config.yaml
encoder_arch: "conformer"
model: "audio captioner"
dataset: "synthesised sound scenes: up to three everyday sounds over a background"
train_examples: 26041
gain_aug_db: 6
time_shift_ms: 50
input: "waveform_16khz"
tokenizer: "word"
vocab_size: 93
encoder_norm: "layernorm_no_bias"
encoder_activation: "gelu"
encoder_mlp_ratio: 6
encoder_head_dim: 32
encoder_fused_qkv: true
encoder_qk_norm: true
encoder_dropout: 0.05
encoder_inner_norm: false
encoder_moe: "soft"
encoder_num_experts: 4
encoder_moe_every: 2
encoder_expert_mlp_ratio: 0.5
encoder_slots_per_expert: 2
encoder_shared_expert: false
encoder_wave_strides: [5, 2, 2, 2, 2, 2]
encoder_subsampling: 4
encoder_layers: 8
encoder_width: 128
encoder_positions: "sincos"
encoder_kernel_size: 9
fusion: "cross_attention"
decoder_width: 256
decoder_layers: 12
decoder_norm: "layernorm"
decoder_norm_position: "pre"
decoder_activation: "swiglu"
decoder_mlp_ratio: 2
decoder_head_dim: 64
decoder_fused_qkv: true
decoder_bias: "none"
decoder_qk_norm: true
decoder_parallel_block: false
decoder_inner_norm: false
decoder_positions: "learned"
decoder_cross_attention_every: 1
decoder_tie_embeddings: true
residual_init: "none"
optimizer: "muon"
muon_scale: "match_rms_adamw"
learning_rate: 0.004
momentum: 0.95
nesterov: false
orthogonalizer: "newton_schulz_5"
adamw_lr_other_params: 0.0014
max_grad_norm: 1.0
max_steps: 5000
batch_size: 128
epochs: 24.6
lr_schedule: "cosine"
final_lr_fraction: 0.1
warmup_steps: 250
weight_decay: 0.1
adamw_weight_decay_other_params: 0.01
Rows from block 5 of the audio encoder of a small audio captioner, named by matrix and row number. Rows with one number belong to one neuron. Each number is 128 + 32 x the weight over its row's rms, rounded and kept within 0 to 255. All counts start at 0. Numbers have three digits each. After the name is the row's rms in percent of the matrix's.
After each neuron's rows are labels from the 100 clips, of 14976, where the neuron reaches its highest value: "lies over" is the class under the peak. Only what is clearly more common there than usual is listed. The data: synthesised sound scenes: up to three everyday sounds over a background. In brackets: how many of the 100, against the usual share in percent.
# fc1: first MLP up (encoder.blocks.5.ff1.fc1.weight, 768x128), inputs 0-127
# fc2: first MLP down (encoder.blocks.5.ff1.fc2.weight, 128x768, transposed), outputs 0-127

fc1.484 083:072106152151158119135185137160174110112150159126157120099099150102143130127154156127118168183134124121135082127065099128105066139195154159125122204146138086187087143100092145153115147201169159133085180183104117176128208141118147091083083153128107122106062118088114105157118161079128116105145157124135100145137120098095108116115121126186152114125101080129185057162151085135118108133072
fc2.484 077:123110096176142132146052133162177127114116102145172142132126148066088076126089134122126107158095090088141085156114114144119149082159143154143158095106168110162101146151084160100116072116180134174086111141099099145111147101076137091151078141138128173151084125106098123172165122170118137100143138192082101176220119135052115186154176142165181157169102116119166133142129089114108082168143
lies over: beeping (57 vs 0.8)

fc1.80 120:120157214163096112173149137176126165118131166119107139136128173110137153158069091132125171114054131126152132150167149154155153091145089106115140156110169100174088076185101130092110118111140141128137134163106133071117144135124141180124057132215097101112103090134138144155089105137176137100084099086100075106134151125174088100173105145146084098170071126185119046154129080136138102126135
fc2.80 120:161115136148141107099099146059167132093152127120140170116189130186104117126148127135189184168092129117141160161140116154126155112109070134218151106119155119135133121127137187070125153147157102176134135141103134154185166103093118132137090163110097142191090087098145111111139155124068103172103141094071177073100145108069154126061105109075115088169099096150053162135116136108165120112162
lies over: explosion (28 vs 1.7)

fc1.492 112:140135130179109120134152164130157140097124107191107147110096126160141104114192151114142093090160119097123095163136115133132174083111095116120176155164127168146074120086139141151103091135129109110134140107105148160158126128188181092130168147181154163141116149103144127081128125102086141054110153148060134094164106099139121106151173154131011207106128137147108086124160187056058125086110
fc2.492 127:161168135079079173143135150115128114127124078161077120109159158139155085116109115104117172139122118130127153102130135079168155083121151118141105112127146118135097097075137126130050127078085142141119021164153168127206112120131145108158106123136164171127080121030187121121165168104140146126110072133137166138094157114206112146185144166139168151200079118125121144144127109130150082111100
lies over: barking (82 vs 0.6)

fc1.71 131:126077107160163111181174121120134154107085162102088153136063170166112065126156126118144081072093124097180163128108156156152112134168108152159119102198087121123100161143149163138157057140106117167101129078080084186136115167130125149112154176115127144171125127144091100132093149195205114092180133122110115095115130075149117117139117173114094133141137104153088136029145118119097088152128
fc2.71 121:177148083149103151112091084113107072205125110122169123105172158133132132113116142182125109045143106143162091119151177116150131137073097157190183137138126089148092113138149118079161117093072170118128085164190120151180158140103118091063149120179142169111082087073133143100116114157178101085095093130125119156097089117159135152157127111168067140171138168093148131176107162130169105124120
lies over: melody (31 vs 2.1)

fc1.536 109:158128173146143144089109163188086136129100123108175084177068085138174150181130087101109103144107148144111129145109137125134119141103161156157162116168180109141099120081139247117123090086119154117073092122170171194142136144153117123138128122110072139134119180159126050114172131104130146109163103098054120063136137115108150127133093144124112095165092088143080094161123188131114131084090
fc2.536 097:106157157093182071108161140141078119147100095146178155170075133130148150181069100129106131111126111109089094102164156177123129101124158085109109160185100132148128132107126112141129152160172126141065158068120117152110085094124110169187104148165137102095139165165095164150110185137101190136179105059146136140145102058138115188127150178141139101154116089164114116069126092142114130040128
lies over: laser zap (77 vs 0.8)

fc1.654 094:178117143157160110098142081171095129119137112137091153156084061171163139139109134107139069121116150157129129132075147102168187077073092112127099152132120132116145131076094180155134092192076131112195143132073147210121157159205087126079146117109162110138124186132144175086166118131115100114095091133085096128144105070164136098129094133137161127124142148128133189138152096166119157090068
fc2.654 091:188124125089126222173151064140130116110142106101144137146064132182160146143101108118164062099189127077111134116142177031141163185084133109123148156153097108119151103118147091105181149192076139109095100165105152133128137132105116119090123133157199161079168129089104142138182121100170102090158115124133151151140141110112110154080104136175097116141153115112116101125086085098132170165110
lies over: frog croaking (28 vs 1.2)

fc1.222 102:189147144130192115153133135121134129136161138095057125116128186148057079080186083135156180107164141108081114125126081095095094120104116097162171143126180159134101164146143148142114146067108137134122135164154165123129167178255111132100191139077168131169146152094081159134179095135121141148079109147110142142104098129115104128127102092135131086074110111118106121108181091146112115112097
fc2.222 093:192160108109097159135036162125173123095109165137041154126151127128147188109053127129169114092167148168082108118123094158116135099132140151142164106194126101106185085101109110135161105086138140137116156082154088160106135090111092107119103180136178145177100153085129156128145105154133105138114156086158156130103087074151133105116171162112144094109095163086124136147111099116189217110112
lies over: melody (36 vs 2.1); laser zap (34 vs 0.8)

fc1.681 159:133144147171113133147151175132128226174112159121114077142152160136130138091214127147132080150188159158063099125114087183171036117099113153165136154109109115115157147162165101123183135109127082101156165125170097106118184156117136133118107091160083116136084161124198121152131126084134078116081123128088052130116158128087142119114115116137121160133093125146135132109136126108044105110090
fc2.681 163:144187178116223106116087130175143132069094154138143127145109125135119162190180118081109159120126069171125181123140113126083118052118141133126136096142148177126174082115137123107117123153180157082142164114201135102121116119087094093057188064150140101111083115130171101118169092133113093152108132103149089168121154113185134163114150126135160105160126143101122076101088104104095158118172
lies over: laser zap (50 vs 0.8); melody (43 vs 2.1)

fc1.306 118:067132123189154159112217147121103121086131103142130136139124150128097099100150112105132168146153124141108141221139115129112182101118149129102126155126186167125139109137132118129079102110176120075133130099084149119170144141147094160129120144173137100086071179158104159099157145124129142132113171104073120147098177077152018091180097079124130152113135096122153042175091158095133150156106
fc2.306 126:107147102159165117070143185105093126084099182082170075153117158075129141120137088138111126057100158208158116109133115165170132113142116190116117110095186175112132119153120068126141135167187112117088094139083147145095156087089121145124159119164156104143107071083150157086142108093079083092134104106185100205136179153149132141142109142192094143130155137108121178169102113140109143126135
lies over: footsteps (64 vs 0.7)

fc1.389 108:144074174166182149119079174105194108101160166068131142115177112094135107099187134126097152145087147136153091145111111154126128119142118152177129147130128188070143185062135108096172144149055133111104114106088176140097152160126158129113150109109175106143106136123082141108087142129121142069120094131130132086121185121144121213059115126124113145121066086159127082125153191085154109166136
fc2.389 098:106115079156220138170139135148124101101074082148094161151091113117171133138084107171093133157059140107106084111087153100128144156117147169114082104112122113174167107119178124125140109119098143111107128115174119061158153102068226139147133124141143148080152122153162134071175158142145117144086098168125146180109153122089147134116060119146138135120128140198164115147069159174073082123121
lies over: thunder (43 vs 1.9)

fc1.479 095:132156137172071178111105120177166118103072118093096162102152115108113151227108100113112115173165116121077155125111126121134130144060090126182093118166119154143096091163100190125189152150172096125146123141095173188192118158101189134130172103155157158131150103139095143107108153113134095166123136052103150161131151079162128125135128127167082126124141101130102150116067080133088092075088
fc2.479 083:179121127042123133132062151096168113084165112128115123099128158154117163148101177132126193109096143128142161184126158157094137123080123095123078140122151122120145075196144156129137132126148135103131217103139082113108096087168135137093182102115122102171068140163186161119122137125147182089163061166127107099150197112124128126110143139157140086109151113079089091124165043173121127117142
lies over: hammering (30 vs 0.7)

fc1.271 137:139166156212092132135157170126082162137096180090161147178111130175087090174099111174146151197130112103156144134083089153118141084144088127149095140098100110111149108186132152120135167122153128104140212156093136100147141126121107145127107130117125118127101187167142154123081082099146109199084147145114114051101124127098112146151126133141112136104083142085120049062190118144085154074129
fc2.271 147:111059098123160119102139149128159142163168107120156151134120081134029184151127118079044088136127114152120069102168168047109120139127120093121090131130085104086140146104138136101099089116158192088154109096150108176093086125132142128105153157171133118122147118147117151172154142124150184108094126099136159121113172121181152213075194124148118146191126123139125158133193112124168112112146
lies over: melody (33 vs 2.1)

fc1.641 106:183083181125171174123171169128123117164133110159092100124142140135111142116105118150160112082072184140087119089070130188112061091104150184143137142154131139128095169162087122170151157112101130141208132157157081120149107153116115121142162153208105140122187177156076099131157134114097149133141180128088099079119143097134107150151107091099097092071109086152132061120083083133156094099119
fc2.641 115:091103153094226128141109154130153105109137089171143178141129060151128143104083131157146155137122156138123068089153128135094128120109125090147195119158219088150129159120160145125193136085111106150103088137175120136094095126141122163156103173092094090127063090132124067159162137118095147161100110192125141147106103152098112110097167056198136117103145140108149150071121112079113168102154
lies over: explosion (94 vs 1.7)

fc1.561 088:182098175135184144077116114141136133111135144111116122116082075170140092138150111139155147129143077103119142181098109105156137134101128159169090133152099130085129084127044134099149074102153158125131158152165084142086174149075140167162077177152133090094167167103122132168108191186137168077098178123082084072148198134109130168093107147158172129120057146114113128134184140126116106111096
fc2.561 080:147151092114130164111194138104137113129135146132112142109166139122124110146123091093146077111143108085143094160118146131118200187062121156089183127185147127137137102151091111107118108169123159109133098125126117165108086180175177104126108131088094078116171180173146181094122087157134181109179131073119098138126185148093125151120083142125169084099053146139104139130147086082146153172025
lies over: ball bouncing (57 vs 1)

fc1.236 070:143140181156143162054112112088148153143083139155156126154135107177189107124113194126133097050160093121174059179127156142127114115168154139122140156144171129117129158185109128156120074173092165152148155156071082085087102168166154093113110143111136121121151105124087127150151159131165069122086104144191162092126134109123147107095085126125093088133043137100116101173154094106113143145060
fc2.236 074:118141152177134135138103120097185141108097106111164094134181139146124129101117154111159122107222115137082088083142098167094128114175140092130173134127090185098113115128150121120076119121169119181191110066093147106116082168153138137134145158138137158165138127150069135108148104187179158081125105136140209137132143123135116091108120107121063173097095176107073071078117098189105085089158
lies over: footsteps (40 vs 0.7)

fc1.482 119:150184160154150109145069141170134125144160090153176129054074157093084158166154119171150109122108149116070091174136127092104162105080151168188108149195147149187158124135137139108195106082124126170155108153098158098075110101135130143115144107081101123173143155159090122108110108149090065106086123149142071128172103113069114125085114175110129089120085123192129115129162144166136116076108
fc2.482 123:162146122139102193145138083194086144122155168131114123103119120150107134122118134072075142149098102150142127091053142128128171134093151185141137153086085135160101086144090101098081116143087115175111069074154163148137151107152162066147116105108147098080098161128166170123126137176113121155136160114095167137130200111177112051134149116160142114155172115163129103052113155062185154133164
lies over: barking (96 vs 0.6)

fc1.175 092:146126130201167161141165089112171144124090163100095126143111160121070121117142180077131134144174158175094106132131077185141137225076118147129105111153074112155115101121102150112105133155182117059125141154127155119191172119133087113171146123156070111155124153134129122175102101082139164131124117108090145087188142160083073138083048108104096083131117125143102163127152114178109169096121
fc2.175 089:141082174083135087066172155164129124099174154127160159062114066148107178134110097101118097132119129113126172158097155155091152093191147168143105108155151103122137088084080165093152113089109160144157138114128130151131087104134117102123091122143133103164092108085161183046129117192115163098155090137096150163120096156133184122117092162122131094106097114133150075176171077170149192185112
lies over: hammering (27 vs 0.7)

fc1.207 121:170126183134175140154103141109152155099109160098145101113078079137153110146119097108089136068143118113137132142067116118126153068139074144135171116164120196108139081121109171158062098095121163111131135144105111195102136125113157138128152147140196074094154125119168134108209125152168172099174143071097129096178119117151093112164100147142074123096125171173176125114151173155149070083072
fc2.207 129:099176150150071188098133086111112133126113157081124120143112157103155122162142099077146102120160102113096130181121149082138121167141126140190183152126131135112140139164030157117120136160123179105068132128136130116119130163123140139144172091159141151108121137086180198168046157134131095151085126082149097164115163140097111040147047208154107105128120080151130147085146134111119153116107
lies over: laughter (26 vs 1.3)

fc1.698 113:124106199128124154100142095193126101094108125133159130087124167123159104153108154168183127097107161112114185150072149134139146137148081104200091165131136098225144121160137139085159059110188119125136107112085152103160067159113110172104127148163211120122075128102096152118125154076118100081108163114143141122115116128088129113079155146076121131136062116125087094113163121142159129166069
fc2.698 114:142131133117092176091156101143208046102191102129182054099151193111119118134075192104130120101120152133140146104134114141116122187117071090136186121130112151138140089120155126139088060118084112120084087101147140159116105137144143156100133148156068170146118137197066137148114133096154129129160145093113138092163128117074112138145092101096131161103138163130182124213147136106171150161124
lies over: frog croaking (37 vs 1.2)

fc1.285 120:137125160165060140168114136175092142132115135143166111129052134163122101150130103162098059115144119127183117085113137118185121075160111140153098153164164130097093189165126162126102136166183089147205155129104127154163092131127153098061079119131082118175132104153128113121164114142141094075146160183077155164096158093121130113145110090157147182078136093056166114126115158091156108119179
fc2.285 130:128116103177087096082144061154177118091121079121123203071112138128171135143128136106192074192111180160138117154176160155088104137143127133150116131129100084169109117160117146069103157133082141107135104100096152107098125092113163142174165070170191098145199127110079136114120136131180079119101057149101098144158139137096144113107129123159147155136179129131137108206113120184110113124160
lies over: melody (58 vs 2.1)

fc1.62 106:175144137139116138138151101129170098095138100112122166137112107125112094129114103165122111148148127064094150104168068081153107136119100122108196149144065120100092115174115190139185149147114108097135170149137206113164121142167141140099116165225173134177150202099093099126112119162132115088074139150154084148102115098094090157118111107140114052142135142143059116179064122147152173118101
fc2.62 123:073103121115127090110104091160172079085180138110103120181149135104148125156124091180161103123137172116157158173099140117130122163151089168147086196150121138142146140124117170145148196164076148075183105124127118072109096061107086111130145096104119155104097129088106086104087122114109167154098124101079139121208118162173128116142139106110115142057131145134173159138130130180172171191061
lies over: beeping (34 vs 0.8)

fc1.11 098:163052189160169149115137131130152166084073143162142148123110162112105099104087124074134150171143135153127120136116111083158092145164052092103109169173178137124105092062137098133090127135063094071155134158124134090108141139178122116113176105139145147153155144057084155168141168145168117153142110110122172085194154119093138183144064096121094129142066106098099140168116158134147143147171
fc2.11 109:099186079112142142078176176167147107123131104115141141052126201174132114106124165148051075063120117160109120074134083146080180123137174094156095153131111152163185118097110105146127074092105146130107110115135133121106068113157154156111085140184147138106185107145116173142145154111144150111099136110149139158158128122114136058129144145162160182103097177131074109154136172169143107062142
lies over: melody (30 vs 2.1)

fc1.223 165:171081111153229156197140142120150141168114150156132175128125106179200096136162145107150105116110110151109129180065097094110092111102107129123105148174203138100079132089124140102102097103116152143103172108112177113122094200181143122151171123158171132139096101121125125093053126088113097150131153142128080135107147135129131085124120169161032111109160142146173098133112102097099097087126
fc2.223 174:098104119132127115195111209078139169149133085160093187083116112131102144142167168043113097100090166161152076131176118105077181127150111075123092161095161116170142181129134113073135129083129134148116065127122164112155105068151134128154177121111113141105156176101130131054157112102136074130103099172187119131150151139141105115104137117150105151086111096144098102140174135163146154192162
lies over: barking (65 vs 0.6)

fc1.203 142:076087136156093134120145132182097128148143082166157130089091122101134133079188137160183101108143167119063128142150114143127057102096065139122081169187138117112160126126156187101114136119162184098134160147105117122121164153122134168164118116133139104209108148181122123065146076128093154162100085115094048108110179086120169129158107143121139136161140120082137133100094178185104166097084
fc2.203 151:124063115166192145087093205139181136108122134134129183121064132099156095181141108101147078109199124120187112150097091156078160138125085089129131200165133089115134076148115117120155143147123089118132144171129139127135041186091125127060145114080128116156053136090137179130071100154127138150126112067151155107151120145143119145105113162124140110115175147143101131143148125092163170129151
lies over: laughter (50 vs 1.3)

fc1.715 132:123144157134130070116154141114137095123112135131163134167140098165134127143123084123146073135106152076124201124086119146100154101067109120179181157192135143123064122134180181136124219061146094099166152155155139110112051125189110071128125105141151165118129139138083138123176100109188139106113156115148103105151168156133153113079084155118116138086108149163121041109157167102140100112084
fc2.715 140:085158127149091120121130071125141106128084122100079123216116167089144160110119162128184159120180173148060170157144104065171137115176154157078143081172101143094136157087164114093148116100105158102087130123109168155167129097117145090109082115118135164146102108122123167174139109161111171196130159110165114096110146076093151152081164145155137144129096120133094155079183120115115172061079
lies over: doorbell (31 vs 1.6)

fc1.312 105:164129113168189104175143100157159126144107088144141113103111128187106144047182104172125113131113121156103136133098134015163133131151128144086135075185127131100126109093125134102155136124132146116178143114100187166149098204153112076119173101181134131130137119162124110157031121143158094099064136123098130110123111136161143117155083137171127154081121149087097105144168075110195118128112
fc2.312 105:176166091115196091087109089082135058082142069182093141197177085132110144102097126104141132154102210155164182117112162112141149099164102141185127100113123128173176119145096125076110110111111157135144125081116154151116116152127172127148117108128102125154104131135183050146158176123093137116134112072160131107081144154157119095137104100165080084108105103125130160173168115165168129155180
lies over: frog croaking (56 vs 1.2); creak (29 vs 1.7)

fc1.432 082:137157159160128108119141207122150157149126081091070163181114109155084147126131102102199085120146095139110080134077105095154160107147116186121166148155159144146166099055157100201121130125105145150141149122107118081099142141115157172130150150105118129152132172164073119095153123135113029142090113170087080083169101127142133130103090088099098139148102058127158166173133100172172097146110
fc2.432 083:142096165115097119087138080144151163109065141132150196154135157104170143111170157126187115151112141126138085060137096118101127147143124110127217123135151108123117157141183115210118091127087104099092128092149147064121128123088114167103191123115180145131138161105111164094104131123103154184140124131146155126062153119087115112107150064203055092144099128113087114167130133175172161166145
lies over: ball bouncing (61 vs 1); knocking (27 vs 0.6)

fc1.697 087:134134183145133125100143173145131155109092117099088172151089069127100125104140092126094125144110092092197168151078106133153168105152179172139108151184095137107152100147161124134115109120163157131163175137109141159120147200111114161132158151120182102134161154109089103143056133130122096067154222141104147067117113129138087099113116076158155074120116158161099128040112161162153068147094
fc2.697 084:105147141134149175158143140133093130088114128167158175127085094143118165175154132099181121185095129146126169140123174141201118135086097117097141125120118171150132118160076145104056062108138113124137213141162084177107111091113206142082097099099107125074090136159117131155151088140146172130092120153106094050132134152046124111169111147121145085112067108125135143175131142116100088130176
lies over: beeping (100 vs 0.8)

fc1.745 087:156160167038167174120132137142177130115109153068116151115093142182144079152119082098197125100173142120062174144116115161105154106129127128186032109131145094132102117140087145184142123190114127167124149142166163111182140147111188099088178107128115099138130127186115102139162140098141114050089093078137142120094125132079115100090110120110131136149105163103106126166172122141165155093122
fc2.745 073:073125097127129082116142087139116142095162076117143158081134128069181143150139120071180160099151130158076114175155114145101150157135098119157148108193145146150107129077162169166107120138142079170097082118183151110148058138129184113136173116092053140138135106190133149169142083135153086150180112103137110166135050103115171090153116058074169120131116151131160107106120131163106170126129
lies over: hammering (44 vs 0.7); laser zap (37 vs 0.8)

fc1.604 132:140127167120145110157094136160143092144101104121085112133140082167111099137164142117127160112112119150110069141082137182133107170136059125121113128136156152155090095080165152127116175124166125132104205200063151181142115163105091116152115078106115123081130169100180123171106073078169147127118147096086073093136115107113125173139094118135136162142119171096156151154175168096210036126115
fc2.604 131:172130110176159129075190059092116093112108104204112121136139106129104090061075094098102136161160122110097147109121156145117114166154114153112123133173154101105155151088096095073142136156166125179058103097084135117139185089117123085146145147140078137136128077155130162139176179122123141163089144147127144140179150158101131097177069105149157158087140167116168102118214172141141077106136
lies over: frog croaking (35 vs 1.2)

fc1.722 115:104144131128137121161190198141088096127090129105103165076150132112144069067146129130191095100167098166109121159144144205109136056155179138111129111143172182176138179102130094147117125154135159144156103117111149177204115117192116076135170150135126144159179110114076133133132112077109084072078144172129099154133132102163079117067129167097149106128119112126088120107134095167093105094127
fc2.722 124:148120135134107101151136126146106142148212151092111121182109125160173130110137070110114122148072097132137131143145108087170163106148140189120081158159143146139108103169134132215069133099099091154169083092133126111141142026125094081139147135116108133077130144125142156146145089132138127127164131141149078171070190119116120081129156008134131097141111120173090174127130165155149111078137
lies over: barking (89 vs 0.6)

fc1.301 108:190124132147147198185149155162163181192123128131149152158089085113165114072111134114125078124154115120123145145138145070082133154118095113164182150163121099088108134081102087102130161116108175167138103141130174113114126138149115072072118122165122124102140132067150116118129087150161163177106188118130113143133157147099072100128101131174071108065107194088128192185100118166079129143084
fc2.301 112:172102165145139090130123150125184125111126142172086093128144110141144087154086116124166112115186096110158129141076121147068135168119119150131162151083163130166128168102041140064070092108145146137141102133167145127116159082116182094168091106119115073124156159115196106125142118142110128105041113169164136160174120080116181181132105112127178100145111118107174172104124203102069143103142
lies over: barking (49 vs 0.6)

fc1.586 111:174070189141124174135091146120106137161143086099141138117077109132125106072102133111112128135109092167123127170089104150144098107140116121105140126117166105182111068185115228077166108096091129070179163104203104142098140111136087145140110139161138099096136151155112094098184136136199116115090084135176128127104154145148180141082086125163062121186099134150136118124127169102090147171096
fc2.586 113:128100183124142121148104130111147127133114112151122168113150122103111071101110162127119114142188129158147132077141126158128137188124160103133170174134148181158087112136139098085181124166091085155136117043117069146156061136159147123112226101098150184128114087134121200101108098205137159068145081118109079102142143059125113150129133158128113086146089141158088137121112122071133117146189
lies over: laser zap (58 vs 0.8)

fc1.525 091:117177151170072130202212193152107143142078113104104146182130155176152156132136154104134127151139162202138114124196117145081171126148073086173140129129157192082093118120130189144115105121160048146112113126116144129073110137156112132094140102163096132120143157121130148128139127116097145100111143090087135089125181099139162104172108081086159142080146083063084124143125072107105128117135
fc2.525 094:190131121132134153111110116148120143187120163102151128153112094154190120090089176135108155135092119153119160116119107161204092094135136143127139134078107170148112130077097152093105119102156094076117076203130132116144188116119106089096183105147086128180178148143108139149125135085105099132112087056162197158079194109147138101173085156095182120152134098125112073156080098164116110130181
lies over: barking (58 vs 0.6)

fc1.762 087:167163139136100161127203131165091137186165085088104124200090119118123117157121115162117106082128145160120138150114141138112124168108074167134127159146091174153137100134126149096184143111164143141143127109154113166080143171135106170162125159168107068106143169150084071088107119127099150115107156141073100053169117087093153100107113147079076080140085112168066082154133142206071111130110
fc2.762 098:132059143156144166117195085128105110126089162139109099106092085156169091143107142153100078130114118118142183136109156181144102136085135170137189110069099179102098138121095155146139139162169034108107164109174121143064094145126142133130127088123186116095158173125144177109058193154150124166107142179114108118095188084100127131132125082147118138089152118148079145127075134156160085145114
lies over: laser zap (48 vs 0.8)

fc1.440 086:205160181147164199097102141201098173127055144143133129167108083124166112106070127153103147125141121128158105149174120175139144052141081113092134129133141137126080097082102078078122129170171189152114175128115166152118118155145156125098113147155133157134074128126150143137076094106130146144108148108154152116137109106133078101147127118088126096157148163112063145177093170083081047132113
fc2.440 086:161140213122126096151120132131086095110091161113161111176075121144089095108158101094108181090176091140161159115149133182184094076104127126138139159054072067172134157191123145119103110090125167179117118118054145091160110150118112138158075166166160120111135110132167136131170133112128116140105092150129082136155181160170164118158085103149098150179100122129129111075120159115074091090104
lies over: laser zap (31 vs 0.8)

fc1.582 094:177109163221136147159095122154157164102170131071139125099097143082154090139143151157110082133143111129121126152138147115141122099120149120113100168136148121041104136119080091156138147159100194187161166080155070126142135156172175080132184104090089096113180177148117146163091123124146094121066153151165144140111164152135083165123069146081173127142140168127124085115151075081164128089134
fc2.582 097:108146189188111124119051098073080134132129131146112175122109113114141170126140115112144077108131155121153145058120132119129097138108166135136099154161107098178159168128107151143192078112124128132163150116117117119129181142154175111144096082127144079212191085156125060076139121115146119059169176143097098144144156184124163075087146162122090100103171070115158107079095164144133138118152
lies over: frog croaking (28 vs 1.2)

fc1.615 127:111116131194124119161113132152103079167118086115083150086065126197111108076171102129144091115135115195162129117070056106124083091134154142154180169125089145122120100184102185105043132145175144075175171149137135143161160186138141155139157165122111105128150157145160177140088132103156110134074134110125142133168171118117152144100130094127089158105145082137156131141102130089073165124072
fc2.615 126:094141077088193177133147142148146087129130130113116137095138174163143059108148120067126141172152112141197127102096183152098096110144105193157127148104154099093122152164181096093104073150109090136105118119141200164118119099100069088100153166131153109161148114060083123096172171138156151148110113117156073149160124164186116156097110072100201124123114107134133085166125141084157095124138
lies over: laser zap (30 vs 0.8)

fc1.163 128:132140157104158154144082203100193039095138147075156120101141091093115106107143060147052115160176091139120126087179125153167140093101104120106149148146113177093169129161128139179104132114142161152161174154113148121087134093208119137103104138111140145140174146107141134107147125072149149130066084084132106116157142140141154125073179119120076155106145144127137099176190159137140084085089
fc2.163 136:066106082074159134135159170164161065107141149128111098111128102093125111117148181103137099135166102131067101155196173118119160146096135162111157150191070071155127113090190110136164144166083140172119114097119139101120125122082155098091073087128160173145156127171185176157127132054152122104114086147138125173168153145107105084130112094074130135207129118114126136141182140130083158130128
lies over: melody (38 vs 2.1)

fc1.350 089:195152169146183163089111115192121141136151078107156115145154136174153160125128074110134113164150112122165096099123088141092105151095142203192082170126148116177117134121099159111105159099135096063079125099097177153133164191161049121113154133132151142103121115113122145096178163151062105152094100136111068149143129096116078107119147143106102130148166077122095133167093185143121119105058
fc2.350 084:156151130148127140178081096167130101162080165146144149134109144108124159164060055101099126073133127064155085169125184122105127118107065212041086141138120123129124176136155124118106131133150091090156138093157148147140141151137121122166130172167148064165094097151125182100157182177143053147113095125172132086129141137135052158120130098134134079136089104139122141114130149160156105171142
lies over: explosion (33 vs 1.7)

fc1.228 126:114091102135101145145129157164130117134082132116131171149140135073166174142142119157081123153152107118160161094158113093177075159130137158188211147135154115093173114122122116108173098100126169092079201182131107181176084169139168095106164115110115191083085109143120087101091109124108172131076157125104145167149143092128111082134082182136079139132134102088164139098115110056090076113101
fc2.228 127:165105109115110053185164164084143167091096154159118159197153190105135133112113101104117130094143143174113164109079161099127162117066115090159094120110194096102090093104131123073155197131199118130098106102102130128101144132154139088107175160155136118138115150047120148181164170097126165113088117142104089113143099089116094144155167132182134137168148071119104124121060146167116130120160
lies over: hammering (51 vs 0.7)

fc1.154 124:072183119130131133154152197119148090155154160105163125067115169102111096137093132123125181189186139135160079109118160132137144107161105109081150123123153081137113182101160123176124116075103180109126155095141067109144178175198161159154095129122160109139178143112108124104051140143116176087147157091122108091105155110086092142171104049145122138128120094085149138104110149110081075160159
fc2.154 139:082119081157120104090129125142156114074174116127143115147149117083154118115172178187091129162095098187150089094147073144193168104172108159112179116153076092138156187100146113166122123142112177131161143118150127145060125061163155152148147136138121112092113179109124143083104150120120151132080167120192119069106167035099127096101120129149170175103138135074158115084085130144160123126149
lies over: doorbell (51 vs 1.6); beeping (47 vs 0.8)

fc1.288 085:104106172111131137097117148139151082117141152095106172124120112111146090131017089098155092140122138131110138148170229081141102068162138174110181110116153151179079145154111153123164110143129109120135136168109197119130150158185160139121150091129160119133155067154161109073134108166137096112097118136113131114110134137105129114148085065204105178161162098090083144115134057141069122158115
fc2.288 085:100166133113050118120125167116083162099131125132135168116160138089149133093121101103141110135140097188122156149131194096105158112113141158090135186149119154198088188126137086141183083131115052146115152156086104083146083143187099157144171113170122150117108140143089094105144104111154092125075097186109076150098151102115147134123098181169178153078176186117078133120087135169130084108158
lies over: laser zap (70 vs 0.8)

fc1.674 117:105105081143146145108094132164122105172121160144182080119114144087179109142141098109159166167176063120118119106146097146136067143131123110156093145180180055106082134106156141172144158156187132116118233121032168094105127161148132091133138106155125106157142079154115136111103192157133103111113150149113117161115137144149109094117070103099106092120095121127097098164126128085209118173113
fc2.674 108:118129122199197107163128124149124114054115141134097125094125163141154080066110126164182129117086168100115178086077110130112115107151106123089140165109081109184145108165116151186137147150147178099118136080091164114150158131146169117133113076124123175124121134094189100171100193155054118139128112150125137133114094192096106084126115133112114128155123103089160177103102138228091095159141
lies over: hammering (40 vs 0.7)